config.yaml
arch: "conformer"
model: "sound classifier"
dataset: "notes from a synthesiser with random patches"
train_examples: 78125
noise_aug: 0.002
n_mels: 40
hop_length: 160
input: "log_mel"
spec_augment: false
win_length: 512
targets: ["oscillator", "filter", "filter motion"]
num_classes: [10, 5, 4]
norm: "layernorm"
hidden_act: "relu"
mlp_ratio: 4
head_dim: 64
fused_qkv: true
qk_norm: false
dropout: 0.05
inner_norm: false
moe: "top_k"
drop_path: 0.1
num_experts: 8
moe_every: 1
expert_mlp_ratio: 1
experts_per_token: 2
shared_expert: false
subsampling: 1
layers: 12
width: 128
positions: "sincos"
kernel_size: 15
mixing: "cutmix"
loss: "cross_entropy"
residual_init: "zero_last"
optimizer: "muon"
muon_scale: "match_rms_adamw"
learning_rate: 0.003
momentum: 0.95
nesterov: true
orthogonalizer: "polar_express"
adamw_lr_other_params: 0.0015
max_grad_norm: 1.0
max_steps: 16700
batch_size: 128
epochs: 27.4
lr_schedule: "cosine"
final_lr_fraction: 0
warmup_steps: 500
weight_decay: 0.2
adamw_weight_decay_other_params: 0.05
Rows from block 5 of a small sound classifier, named by matrix and row number. Rows with one number within an expert belong to one neuron, the router's apart. Each number is 50 + 15 x the weight over its row's rms, rounded and kept within 0 to 99. All counts start at 0.
After each expert's rows are labels from the 100 clips, of 14976, where the router gives the expert most weight on average: "strongest on" is what is common among them. Only what is clearly more common there than usual is listed. The data: notes from a synthesiser with random patches. In brackets: how many of the 100, against the usual share in percent.
# router: router (model.blocks.5.mlp.router.weight, 8x128, trained with AdamW), inputs 43-85
# up: expert up (model.blocks.5.mlp.up, 8x128x128), inputs 43-85
# down: expert down (model.blocks.5.mlp.down, 8x128x128, transposed), outputs 43-85

# expert 6
router.6:75 70 54 55 40 50 55 53 42 62 66 54 35 45 40 34 47 74 62 50 31 65 58 22 51 48 48 47 52 49 72 47 56 62 36 75 36 56 82 45 68 37 38
up.0:55 45 79 66 43 34 52 27 36 37 62 54 51 50 43 23 63 28 32 64 36 70 51 56 59 56 46 76 59 46 39 56 59 79 65 62 69 61 50 44 36 42 57
down.0:52 56 12 44 55 29 44 42 64 44 31 48 39 44 59 58 65 68 54 41 25 69 36 47 32 48 48 70 19 41 65 31 55 86 48 88 61 43 35 50 45 50 29
up.1:56 45 18 38 41 67 61 66 35 36 48 87 70 33 37 67 50 50 67 40 53 47 31 46 48 63 39 43 34 52 57 41 44 58 42 57 26 62 34 33 68 70 38
down.1:38 53 41 52 62 47 54 33 82 60 56 29 50 44 56 55 42 63 56 53 39 17 32 57 48 47 49 47 70 54 43 33 81 62 65 65 56 25 51 29 48 33 35
up.2:21 37 41 57 41 38 52 28 45 58 54 52 71 56 59 51 50 70 47 60 84 48 52 37 47 51 59 54 48 61 62 49 70 54 52 17 33 56 21 53 29 46 53
down.2:45 38 56 53 50 29 48 42 35 63 64 47 33 31 68 82 50 54 57 56 40 42 25 34 58 53 54 56 67 16 63 47 69 50 60 70 48 72 75 36 62 54 38
up.3:59 60 43 37 46 53 42 37 00 62 16 29 60 44 33 61 54 54 26 49 45 63 54 64 52 57 54 55 16 47 42 62 64 52 39 21 74 75 22 48 69 50 69
down.3:35 36 43 43 28 65 50 56 62 55 51 45 35 63 70 82 52 33 72 69 56 56 62 58 43 38 45 44 60 48 62 44 55 26 09 63 56 62 56 69 69 54 36
up.4:28 44 63 50 28 43 53 46 35 59 75 59 51 82 69 58 55 42 54 54 76 52 49 70 41 35 39 26 50 72 53 56 34 28 71 14 67 58 53 58 34 36 21
down.4:61 38 79 45 45 64 44 68 31 65 36 53 57 87 54 60 79 61 50 37 35 52 56 24 65 53 37 44 40 42 41 89 37 20 70 24 55 34 55 34 54 41 44
up.5:52 55 43 67 64 60 67 24 49 60 68 71 51 35 59 58 50 77 70 39 53 44 42 40 76 39 80 60 52 63 33 61 71 45 79 44 38 24 41 42 65 72 44
down.5:33 32 53 48 56 62 44 58 63 70 20 58 53 67 51 45 41 40 53 68 61 61 46 53 51 70 42 16 51 38 44 23 18 34 43 22 65 64 33 67 62 48 55
up.6:48 09 41 39 50 77 57 46 66 70 47 33 40 73 54 29 52 65 47 62 89 34 74 52 62 39 47 46 59 78 50 29 56 49 83 25 48 42 57 73 57 40 54
down.6:43 38 42 49 69 41 36 68 64 63 50 35 30 58 50 55 35 37 49 50 66 22 66 48 64 48 45 68 54 39 25 83 64 46 70 60 51 47 64 61 25 56 43
up.7:91 52 31 89 47 55 46 62 48 62 40 53 37 17 22 34 34 69 42 67 45 29 51 55 48 60 43 74 50 30 53 25 59 28 42 19 49 61 57 37 62 50 81
down.7:61 44 30 29 39 61 47 49 54 64 65 42 64 46 49 36 59 73 76 31 48 64 48 61 53 69 58 40 72 42 69 50 41 32 64 64 58 37 31 29 39 34 50
strongest on: harmonic FM (71 vs 10.1); echo (55 vs 25); envelope: pad (54 vs 25.4)

# expert 2
router.2:44 42 56 51 35 48 68 31 59 44 67 54 64 31 43 29 86 55 68 51 35 39 45 72 30 42 31 41 50 42 72 48 48 44 60 59 36 66 44 41 49 62 88
up.0:63 54 68 24 58 34 68 53 47 53 60 09 45 44 36 41 43 42 41 57 54 52 64 61 50 56 57 64 40 38 29 53 99 58 54 66 60 76 45 38 47 70 39
down.0:46 72 69 49 54 56 38 33 49 59 40 55 46 38 58 41 72 31 40 66 68 67 26 46 75 35 10 54 43 56 38 32 64 66 64 42 77 42 84 58 73 55 36
up.1:30 48 69 21 32 52 91 57 71 44 54 39 47 63 58 55 57 42 71 65 23 78 43 30 52 66 51 53 41 52 61 69 52 51 31 53 50 23 37 54 72 58 40
down.1:59 53 26 72 56 19 32 65 68 35 38 70 56 73 57 62 12 66 68 48 79 70 40 68 48 21 51 41 25 73 49 46 40 41 67 52 52 76 26 49 44 42 25
up.2:43 67 46 47 32 61 37 34 58 38 64 51 55 68 61 54 32 37 54 48 48 31 50 40 42 91 62 26 54 35 39 56 26 45 45 53 49 46 47 65 53 40 56
down.2:53 68 41 60 26 59 33 47 56 27 48 78 42 59 46 54 74 60 77 38 56 36 57 31 79 71 43 41 59 59 49 40 62 40 48 34 11 58 52 51 62 66 33
up.3:79 35 75 53 71 14 46 52 65 45 43 62 37 56 44 54 35 41 62 42 57 60 55 18 49 66 53 48 45 54 67 67 62 40 72 40 50 53 49 35 22 36 69
down.3:67 51 23 30 20 63 77 39 55 42 73 63 71 30 49 45 71 49 36 50 83 52 47 58 71 74 29 57 63 37 55 42 58 61 63 52 41 35 60 59 72 90 56
up.4:63 73 84 41 47 47 47 66 19 48 33 61 48 32 32 51 74 39 36 33 52 48 34 37 55 67 53 31 24 43 38 69 66 44 64 57 50 55 44 53 42 42 63
down.4:37 36 43 59 28 24 49 43 53 49 63 59 51 79 51 47 57 73 65 36 47 58 24 60 56 52 67 41 78 50 54 51 30 56 39 62 51 68 42 42 54 58 48
up.5:65 38 46 41 30 45 46 60 69 49 56 68 38 43 43 44 59 33 57 48 60 47 62 76 33 48 38 55 45 38 82 51 53 51 56 54 49 74 48 36 52 65 38
down.5:72 60 46 51 54 38 64 68 30 45 54 67 42 45 74 59 42 79 26 62 38 74 39 42 46 53 64 41 69 19 59 64 75 63 53 54 84 48 41 75 54 72 58
up.6:28 68 66 45 71 52 21 52 43 27 52 45 26 35 53 43 52 65 49 73 78 47 40 39 42 52 41 44 60 48 61 93 24 60 83 42 44 58 47 45 14 49 57
down.6:79 60 47 57 43 29 41 33 58 41 44 49 41 38 36 44 54 63 29 42 42 59 51 66 34 41 66 42 38 56 43 57 75 55 53 55 41 45 82 44 44 54 47
up.7:43 41 34 45 39 62 71 49 30 60 54 57 81 61 51 63 41 57 24 13 64 52 59 54 38 36 51 39 24 36 19 72 48 26 30 46 46 53 39 71 56 57 58
down.7:44 48 49 56 61 72 67 55 51 43 38 36 47 52 70 30 47 36 54 62 54 54 40 96 40 49 41 41 47 69 67 61 64 45 46 59 36 36 52 39 42 50 62
strongest on: echo (73 vs 25); inharmonic FM (58 vs 10.2); oscillator: ring modulation (35 vs 10.1)

# expert 5
router.5:31 43 60 81 61 15 57 51 15 59 44 53 36 62 58 56 25 32 50 44 56 31 50 46 70 59 71 70 65 63 54 51 67 62 43 18 55 39 48 44 68 42 65
up.0:63 53 53 50 50 30 71 62 52 50 46 61 33 81 48 48 35 31 61 36 41 39 61 71 66 30 27 64 41 49 58 47 61 47 49 42 59 47 48 59 74 42 66
down.0:55 44 62 58 52 38 45 17 34 44 53 51 60 16 62 22 45 53 42 45 49 54 53 31 68 56 59 65 72 44 54 41 69 39 66 61 61 66 31 70 43 58 62
up.1:61 45 46 61 50 56 56 75 34 35 55 51 46 59 63 70 64 38 79 82 50 45 47 62 33 62 48 39 63 44 26 48 47 64 42 68 46 52 49 72 72 35 38
down.1:08 71 61 14 50 57 47 27 69 55 77 42 59 42 49 24 56 51 51 49 60 59 43 42 72 50 52 68 51 44 65 63 56 38 59 34 37 54 56 66 44 57 78
up.2:67 29 30 51 58 53 39 39 77 45 44 24 52 47 70 69 42 25 74 50 58 72 38 67 53 31 68 41 70 74 54 60 82 22 42 63 42 35 63 42 56 44 45
down.2:51 44 62 53 44 44 27 48 47 57 67 74 53 40 61 58 73 12 31 49 60 51 50 38 70 47 59 48 53 52 43 41 69 68 77 03 50 49 39 68 67 51 55
up.3:47 73 30 42 31 62 80 75 58 26 55 49 54 25 46 41 34 59 36 54 41 68 46 50 45 43 41 68 42 48 67 29 25 26 52 73 59 51 27 64 41 38 72
down.3:53 61 66 64 35 50 46 36 35 46 38 75 58 11 33 35 42 70 56 50 41 57 53 39 62 49 50 58 16 53 33 49 41 41 30 41 25 61 52 62 67 43 44
up.4:74 75 49 49 44 63 53 33 47 37 54 58 68 21 36 55 41 48 35 56 39 82 38 25 43 47 68 72 32 51 70 50 45 46 57 63 18 35 68 52 29 53 43
down.4:60 41 55 53 48 55 38 70 53 64 56 41 56 78 68 42 45 61 63 52 45 46 46 46 49 45 36 20 34 35 25 47 68 30 78 51 52 51 56 70 53 27 21
up.5:45 51 52 52 84 60 58 51 44 42 47 39 58 84 61 47 33 44 24 39 37 53 61 48 62 49 87 35 00 52 54 41 54 36 24 35 44 64 42 50 56 58 42
down.5:39 46 42 56 49 59 18 64 32 64 45 61 26 47 44 45 39 72 48 32 40 58 59 47 80 41 56 54 61 61 76 48 43 52 37 11 37 56 64 20 36 33 70
up.6:81 37 63 61 45 60 33 52 77 42 30 63 53 31 53 42 42 55 32 55 63 54 36 32 49 37 43 38 73 45 48 30 23 28 59 52 62 61 36 54 39 43 99
down.6:48 42 44 27 20 33 71 48 64 63 67 58 48 38 23 38 25 42 64 49 49 64 35 30 44 50 52 50 58 33 56 45 52 49 71 49 75 56 57 37 58 60 33
up.7:56 36 80 52 79 37 42 39 69 50 36 19 44 68 44 32 72 55 56 48 49 50 50 47 65 45 57 57 57 49 38 50 47 33 45 87 67 43 52 68 49 56 28
down.7:70 68 48 50 35 41 53 39 19 61 40 40 50 64 43 33 37 31 29 45 38 73 78 38 76 38 30 56 66 53 59 69 51 16 75 30 39 28 83 47 51 41 64
strongest on: no filter (81 vs 19.8); echo (60 vs 25); noise (42 vs 10.1)

# expert 4
router.4:71 52 39 92 99 61 29 36 48 36 33 64 50 53 51 39 25 44 59 52 60 56 37 37 67 38 70 34 64 38 41 27 60 75 45 82 44 59 45 55 54 56 56
up.0:44 76 21 41 58 52 31 70 49 82 19 61 40 68 57 39 69 18 63 76 49 55 41 52 39 65 51 68 65 66 54 53 61 35 77 75 40 34 40 45 57 72 36
down.0:33 53 75 64 47 37 56 63 88 46 49 52 44 49 31 54 45 42 36 45 59 30 82 58 56 90 36 40 38 45 73 72 36 58 59 24 66 47 77 62 50 54 61
up.1:48 31 61 16 66 58 32 43 73 15 49 80 53 57 49 60 31 70 43 60 42 62 37 65 40 21 62 52 70 70 53 49 39 54 76 33 42 43 45 07 33 54 39
down.1:51 42 38 54 53 63 57 73 26 65 47 36 56 36 54 36 73 56 35 37 65 69 13 59 45 35 36 53 40 73 40 43 94 57 29 66 64 39 77 49 45 25 38
up.2:73 66 52 63 57 78 62 43 58 76 65 54 58 46 48 62 64 43 53 36 54 78 41 63 57 44 36 32 53 49 51 67 54 25 60 55 71 54 68 59 26 52 53
down.2:63 39 45 41 52 73 49 15 48 39 49 66 49 53 49 32 73 45 56 38 40 26 61 47 51 43 63 70 38 51 60 66 21 38 66 35 58 52 57 29 52 81 47
up.3:69 49 69 52 54 57 62 64 47 67 58 38 50 59 54 59 40 46 40 00 44 39 53 65 65 41 39 61 50 66 83 68 80 54 69 51 39 34 49 58 66 46 45
down.3:51 38 46 50 53 44 52 63 56 61 21 40 52 50 41 63 43 38 49 57 49 27 30 18 70 46 41 47 73 47 43 57 36 63 77 53 51 33 46 44 60 74 55
up.4:77 49 49 26 39 52 83 61 56 27 32 45 61 50 48 54 32 51 30 32 54 45 45 48 53 76 44 61 79 44 39 45 61 40 48 53 38 58 39 46 75 45 66
down.4:52 66 50 78 30 48 58 60 58 41 61 38 48 40 56 54 71 47 46 50 32 18 35 50 46 61 38 45 35 62 49 52 39 42 53 67 57 27 54 62 46 36 31
up.5:43 65 65 45 60 40 46 59 23 61 71 20 24 27 57 59 63 34 59 48 61 56 46 22 70 36 60 60 30 31 59 41 53 53 56 73 46 74 40 61 54 67 55
down.5:73 42 51 61 51 47 62 58 48 27 62 40 44 43 46 39 39 64 08 61 78 53 41 60 63 46 40 45 45 30 59 84 45 43 65 58 46 18 39 65 20 39 70
up.6:54 77 41 68 75 51 44 52 60 55 27 48 58 27 53 58 58 57 22 55 38 65 40 70 36 44 72 62 40 41 52 59 39 62 42 53 60 64 41 47 51 36 74
down.6:51 19 79 47 36 38 50 45 93 58 50 29 38 57 26 44 38 25 63 62 45 52 64 73 33 52 61 76 43 46 57 46 67 43 71 59 55 43 52 14 41 66 24
up.7:53 44 38 26 55 47 43 68 45 66 46 58 54 58 33 55 69 65 51 59 38 56 36 59 69 50 37 48 43 68 45 65 54 67 59 51 28 52 48 32 75 46 24
down.7:67 62 50 35 44 46 27 41 78 50 54 70 55 45 22 49 52 55 75 56 64 76 35 43 48 46 00 41 55 48 51 48 36 74 50 77 35 42 45 52 71 27 52
strongest on: text has "pass" (99 vs 60.1); detuned saws (86 vs 10.1); drive (56 vs 24.6)

# expert 3
router.3:34 50 32 23 40 60 29 51 61 38 66 50 21 39 67 55 54 59 61 58 72 44 52 32 34 47 38 44 35 56 63 37 29 49 40 58 39 52 37 44 63 89 13
up.0:38 68 32 52 41 62 44 46 46 33 42 56 36 63 57 65 71 66 59 22 31 60 26 99 32 47 31 48 66 55 22 20 49 54 69 50 61 47 57 58 45 40 61
down.0:73 63 86 61 57 67 02 53 57 49 71 55 49 48 35 18 47 74 35 41 46 60 50 34 42 40 64 52 54 44 60 36 51 35 52 55 35 84 72 32 46 74 62
up.1:58 51 32 16 55 41 53 68 42 59 23 54 45 67 55 49 37 71 41 28 51 49 63 00 57 58 69 72 50 70 36 71 36 43 39 89 58 54 71 53 12 31 37
down.1:52 57 76 49 46 74 62 82 46 48 68 61 50 60 61 38 53 40 44 01 48 40 55 60 12 69 34 46 29 44 43 70 33 29 29 26 51 48 19 41 44 68 51
up.2:19 36 58 38 41 51 33 09 47 61 46 53 61 60 56 37 59 61 49 77 47 65 55 66 58 42 54 46 36 61 73 68 40 72 59 25 60 30 12 59 59 27 46
down.2:59 44 34 49 48 51 41 44 34 52 62 47 53 40 36 54 61 48 33 55 50 56 71 84 47 47 61 59 57 41 56 55 35 93 54 38 54 64 55 70 42 75 61
up.3:40 59 23 49 61 71 73 50 42 78 33 65 47 33 49 52 62 53 04 67 36 48 42 52 53 45 74 53 40 38 52 37 39 34 65 48 69 23 48 70 54 59 33
down.3:58 47 60 23 24 63 26 68 25 36 59 41 38 65 56 60 49 64 55 17 38 19 50 32 30 75 41 54 87 47 67 68 32 30 41 31 47 64 65 54 54 44 27
up.4:60 69 29 45 57 23 56 37 40 65 48 31 73 34 40 52 40 50 51 24 79 79 47 30 58 59 70 64 81 41 21 37 64 42 62 76 67 43 46 60 56 29 49
down.4:35 41 64 52 48 57 45 60 51 38 46 68 56 54 55 48 75 61 30 25 35 21 45 31 70 62 48 66 59 61 59 74 39 24 43 47 43 38 63 30 37 55 36
up.5:33 45 55 53 57 47 56 31 19 61 67 57 18 50 55 40 57 50 65 59 59 41 62 49 59 48 42 62 51 56 78 52 48 49 33 56 36 65 57 69 62 65 44
down.5:43 29 60 81 46 23 51 43 42 28 56 36 44 63 70 65 65 28 47 28 48 24 60 34 49 62 68 60 40 42 51 59 28 61 61 58 74 57 61 20 33 33 43
up.6:60 64 36 49 53 50 65 43 36 39 24 75 37 33 53 91 52 49 54 47 55 50 28 80 36 64 65 39 41 47 37 66 57 47 61 57 59 75 49 38 34 29 71
down.6:54 53 31 28 33 43 67 53 52 65 40 30 44 65 40 33 47 75 39 67 62 74 55 45 71 34 43 26 59 61 33 36 75 35 36 26 43 38 44 40 61 66 36
up.7:41 42 44 41 32 45 50 59 42 63 41 55 65 49 14 58 46 32 68 52 56 54 34 60 60 46 19 51 59 57 54 49 59 78 51 51 49 61 39 49 04 47 62
down.7:49 52 59 37 42 51 26 37 61 66 68 43 68 59 50 56 55 61 38 36 47 47 43 71 41 51 66 43 31 46 32 18 69 63 52 97 52 61 32 38 50 40 80
strongest on: hard sync (94 vs 10.6); echo (69 vs 25); filter: no filter (55 vs 19.8)

# expert 1
router.1:37 28 64 35 34 42 46 44 83 55 69 63 66 33 52 69 34 71 33 65 39 65 55 63 33 32 52 58 26 55 53 54 32 46 72 28 31 34 30 40 29 33 54
up.0:27 26 44 49 73 24 63 47 30 63 77 62 59 58 19 53 53 41 45 33 31 59 33 39 56 54 82 58 59 53 45 35 50 55 43 31 43 58 90 54 59 27 37
down.0:50 71 44 45 55 52 34 43 56 36 26 30 75 62 69 58 15 83 63 27 63 54 53 53 18 31 71 47 37 56 73 55 55 26 46 42 35 52 31 32 33 51 78
up.1:30 52 55 58 51 38 71 27 40 46 79 66 81 62 45 77 67 59 26 65 56 68 50 66 62 46 12 55 59 36 76 36 55 22 52 59 72 56 28 58 48 48 71
down.1:68 47 40 54 63 67 29 40 47 59 52 65 48 13 28 50 50 48 71 45 34 61 69 49 59 40 75 41 62 62 54 69 39 40 40 54 48 69 67 67 66 43 35
up.2:42 62 82 48 60 55 54 37 45 48 54 73 48 11 73 35 60 71 30 73 28 78 67 47 30 24 48 64 42 41 42 56 53 44 45 41 55 58 70 55 58 49 45
down.2:39 30 74 30 37 65 50 63 33 64 70 56 68 44 34 69 66 36 55 48 42 31 61 78 65 51 56 43 57 57 61 37 42 55 51 31 26 64 82 48 38 59 38
up.3:38 30 39 46 25 45 47 42 45 45 46 70 50 60 48 52 51 29 74 36 41 54 56 28 37 46 53 77 36 65 39 72 39 43 54 32 51 71 63 55 36 73 48
down.3:41 36 61 51 32 27 56 36 52 57 62 38 62 67 67 48 55 61 63 50 38 46 43 48 32 64 63 63 45 58 63 26 72 63 54 34 63 61 30 46 50 51 75
up.4:53 68 61 44 41 49 57 40 63 42 04 81 60 37 35 69 57 33 48 43 80 56 61 50 35 86 57 48 47 29 37 81 46 56 00 61 51 51 50 63 50 42 60
down.4:26 58 42 70 58 41 65 21 28 33 32 52 35 51 50 76 62 60 53 64 47 41 38 54 60 63 20 54 46 58 80 33 47 36 51 20 73 41 59 72 60 28 52
up.5:56 41 52 49 52 52 62 49 35 27 39 62 08 22 75 60 54 59 22 58 46 36 63 24 41 90 33 49 49 48 36 47 40 49 44 82 36 86 24 57 53 36 13
down.5:38 58 61 73 62 41 32 55 33 53 45 49 70 72 42 59 46 61 72 32 48 32 58 67 51 30 47 61 43 61 66 62 55 48 52 16 28 48 30 68 48 62 44
up.6:75 61 69 49 59 58 83 70 80 42 38 67 41 39 53 30 95 59 33 58 48 45 64 54 16 49 48 49 43 40 39 35 50 28 56 36 35 47 42 38 49 36 34
down.6:46 45 74 31 53 53 62 61 76 29 53 49 34 97 56 69 87 41 32 64 43 53 37 36 62 60 16 73 51 63 63 53 67 32 34 22 54 41 48 36 53 57 50
up.7:48 35 57 42 46 56 60 31 48 55 28 49 76 24 40 54 40 43 25 64 60 18 56 49 59 58 52 61 48 56 61 55 56 54 48 57 56 70 62 61 78 52 50
down.7:41 94 51 46 56 55 39 38 50 38 56 42 28 35 47 52 55 50 40 40 39 78 70 45 12 62 57 43 62 69 41 59 09 63 54 35 58 50 61 57 70 40 69
strongest on: detuned saws (91 vs 10.1); bass register (73 vs 23.1)

# expert 7
router.7:65 47 61 37 42 49 30 44 44 56 11 37 56 85 52 45 60 59 55 41 57 43 45 44 73 55 50 35 64 51 19 67 41 25 43 31 74 54 50 53 31 23 33
up.0:52 41 78 47 66 45 35 64 67 59 42 55 24 56 55 47 64 55 56 33 42 41 58 14 66 62 65 45 82 65 68 41 55 48 49 39 64 55 45 57 55 55 57
down.0:66 68 39 52 44 67 55 68 49 48 46 68 44 54 61 39 47 47 73 28 42 53 46 49 59 34 35 48 46 27 32 71 32 41 71 52 38 43 31 53 29 11 50
up.1:59 59 50 55 18 51 48 24 43 23 53 56 49 44 48 28 42 76 43 61 59 74 59 53 63 47 85 68 58 40 51 55 50 32 56 32 62 48 24 30 43 47 35
down.1:62 65 65 48 47 53 60 69 44 44 66 46 30 26 51 51 62 53 60 43 47 67 41 76 53 36 32 34 47 32 57 38 19 89 59 82 42 63 39 43 69 46 71
up.2:53 53 62 49 32 31 39 38 27 64 64 46 62 60 60 72 61 40 66 60 24 50 66 58 50 30 29 45 74 46 43 82 56 68 52 77 31 61 57 59 25 45 48
down.2:62 46 51 58 57 36 41 32 94 38 44 59 42 67 74 33 47 53 68 36 65 19 42 68 44 74 58 24 59 49 65 39 43 39 29 40 50 58 59 54 51 49 32
up.3:80 63 47 58 91 49 39 60 47 53 83 36 40 58 46 58 33 73 50 38 47 30 74 30 11 51 46 69 38 55 55 60 39 28 59 40 27 56 48 13 30 48 46
down.3:46 74 62 53 36 35 77 41 21 71 54 50 27 66 44 54 65 37 50 41 34 81 46 53 49 21 63 26 40 42 56 36 52 80 58 29 65 35 37 49 71 38 63
up.4:38 15 58 86 64 40 22 33 47 72 43 34 50 46 57 39 44 67 50 34 48 61 59 35 82 64 84 61 31 54 48 50 58 56 20 52 48 57 37 48 25 54 68
down.4:29 35 47 36 44 74 29 36 55 26 72 75 59 80 45 45 30 59 57 75 41 29 54 69 61 45 64 58 46 52 25 65 37 35 75 63 41 65 41 43 41 54 26
up.5:81 60 39 63 58 56 33 75 71 58 53 58 56 12 33 04 32 60 29 35 78 50 47 35 43 35 46 70 58 46 51 57 43 30 57 51 50 49 43 71 96 53 59
down.5:40 35 68 50 34 63 56 29 62 57 65 69 35 49 48 28 28 56 50 48 43 50 43 52 53 49 59 78 62 41 50 57 36 67 49 39 43 47 73 44 00 60 45
up.6:50 47 17 53 50 57 43 68 30 50 45 22 36 33 63 58 72 51 34 43 39 79 71 50 43 79 55 69 43 48 41 41 67 43 68 50 52 50 53 53 44 25 52
down.6:51 66 57 49 59 69 44 45 45 56 23 43 69 44 51 27 65 86 36 86 30 69 56 50 64 55 52 43 60 58 63 34 40 40 41 42 46 45 57 47 38 44 61
up.7:39 25 25 48 18 29 52 73 68 59 63 53 39 56 39 30 68 17 39 51 58 46 39 58 65 50 55 69 72 29 45 67 31 60 54 52 41 88 37 74 57 56 49
down.7:45 53 57 56 44 21 75 28 36 72 21 33 71 39 37 66 37 55 55 55 40 50 42 82 68 71 48 72 52 38 54 63 36 51 51 77 49 46 56 37 46 39 61
strongest on: notch (78 vs 20); echo (65 vs 25); filter motion: fixed filter (52 vs 20.1); square (31 vs 9.9)

# expert 0
router.0:57 55 55 51 48 76 71 75 60 37 48 33 64 45 62 76 41 12 30 65 55 51 30 44 50 49 26 36 46 43 27 38 49 49 41 78 72 28 59 60 43 52 48
up.0:75 87 57 39 75 66 64 54 53 39 76 61 60 57 43 14 49 48 52 53 63 25 53 31 51 38 43 68 55 39 44 64 56 56 37 47 75 47 45 55 44 57 30
down.0:39 40 49 39 37 32 50 42 64 68 38 58 25 12 34 50 28 30 39 73 75 55 27 66 66 53 60 63 54 41 43 50 48 60 60 46 35 39 70 76 38 39 67
up.1:49 54 58 60 23 25 68 48 52 92 56 37 45 33 42 61 56 56 33 58 40 74 40 63 39 42 54 37 56 59 55 50 65 38 49 28 58 53 78 48 25 38 29
down.1:45 59 45 53 61 57 47 39 54 14 48 56 58 82 48 54 41 30 68 35 43 32 42 66 53 47 40 46 61 59 61 50 47 12 61 47 28 39 79 55 54 40 55
up.2:37 43 77 57 67 71 74 50 61 63 59 39 44 44 54 45 40 32 72 52 15 52 54 50 62 51 72 39 43 37 27 32 34 54 45 47 61 45 57 45 36 62 50
down.2:80 51 61 46 36 72 52 58 32 53 65 54 57 27 71 47 63 45 36 65 94 41 56 50 43 49 39 38 90 45 18 63 55 38 54 21 60 53 32 48 54 52 84
up.3:30 58 65 35 26 23 46 41 56 82 17 55 33 49 48 67 50 47 39 47 48 45 36 14 40 49 34 77 47 36 30 62 36 44 38 64 66 66 34 76 74 64 76
down.3:60 60 36 56 71 67 37 36 57 78 58 40 68 51 43 57 64 51 38 46 39 90 64 92 44 34 57 59 49 63 37 49 49 67 20 61 42 51 66 30 30 49 35
up.4:46 62 57 43 36 40 40 37 56 39 32 40 82 48 39 73 67 49 33 72 53 63 31 36 52 43 49 71 43 59 70 38 41 40 49 32 45 55 59 39 38 41 71
down.4:65 47 66 56 50 61 58 63 67 46 42 63 60 74 59 56 36 46 50 45 53 30 85 49 44 63 49 54 45 49 45 68 36 72 37 31 57 65 39 78 56 39 51
up.5:64 64 13 60 43 50 63 76 34 40 45 80 48 31 33 44 45 44 35 37 46 46 35 35 57 26 40 38 24 63 43 47 18 87 30 77 16 57 63 62 52 77 67
down.5:81 67 50 44 21 64 48 45 46 54 23 49 63 50 47 58 63 64 61 37 29 37 57 46 40 30 63 41 53 61 26 59 16 55 63 71 50 70 59 37 32 58 37
up.6:58 39 47 50 38 39 60 42 33 54 72 68 61 47 48 19 41 73 30 63 53 66 47 47 40 51 30 69 57 45 71 79 27 60 52 50 61 50 52 77 22 44 44
down.6:39 68 72 39 29 31 43 57 48 56 66 29 42 41 50 29 55 45 45 64 33 33 30 30 09 57 67 36 50 73 49 66 66 38 58 45 57 63 55 54 43 64 56
up.7:33 74 35 82 56 28 29 40 40 39 58 66 51 08 36 65 82 60 45 64 61 54 52 50 51 75 48 46 43 53 23 45 46 58 71 71 66 44 54 45 62 72 67
down.7:88 45 47 54 51 70 71 82 59 41 61 66 32 79 54 31 32 72 71 41 52 43 42 50 77 61 21 56 50 62 35 52 60 69 35 59 32 46 52 32 42 24 26
strongest on: narrow pulse (85 vs 9.7); band-pass (57 vs 20.1)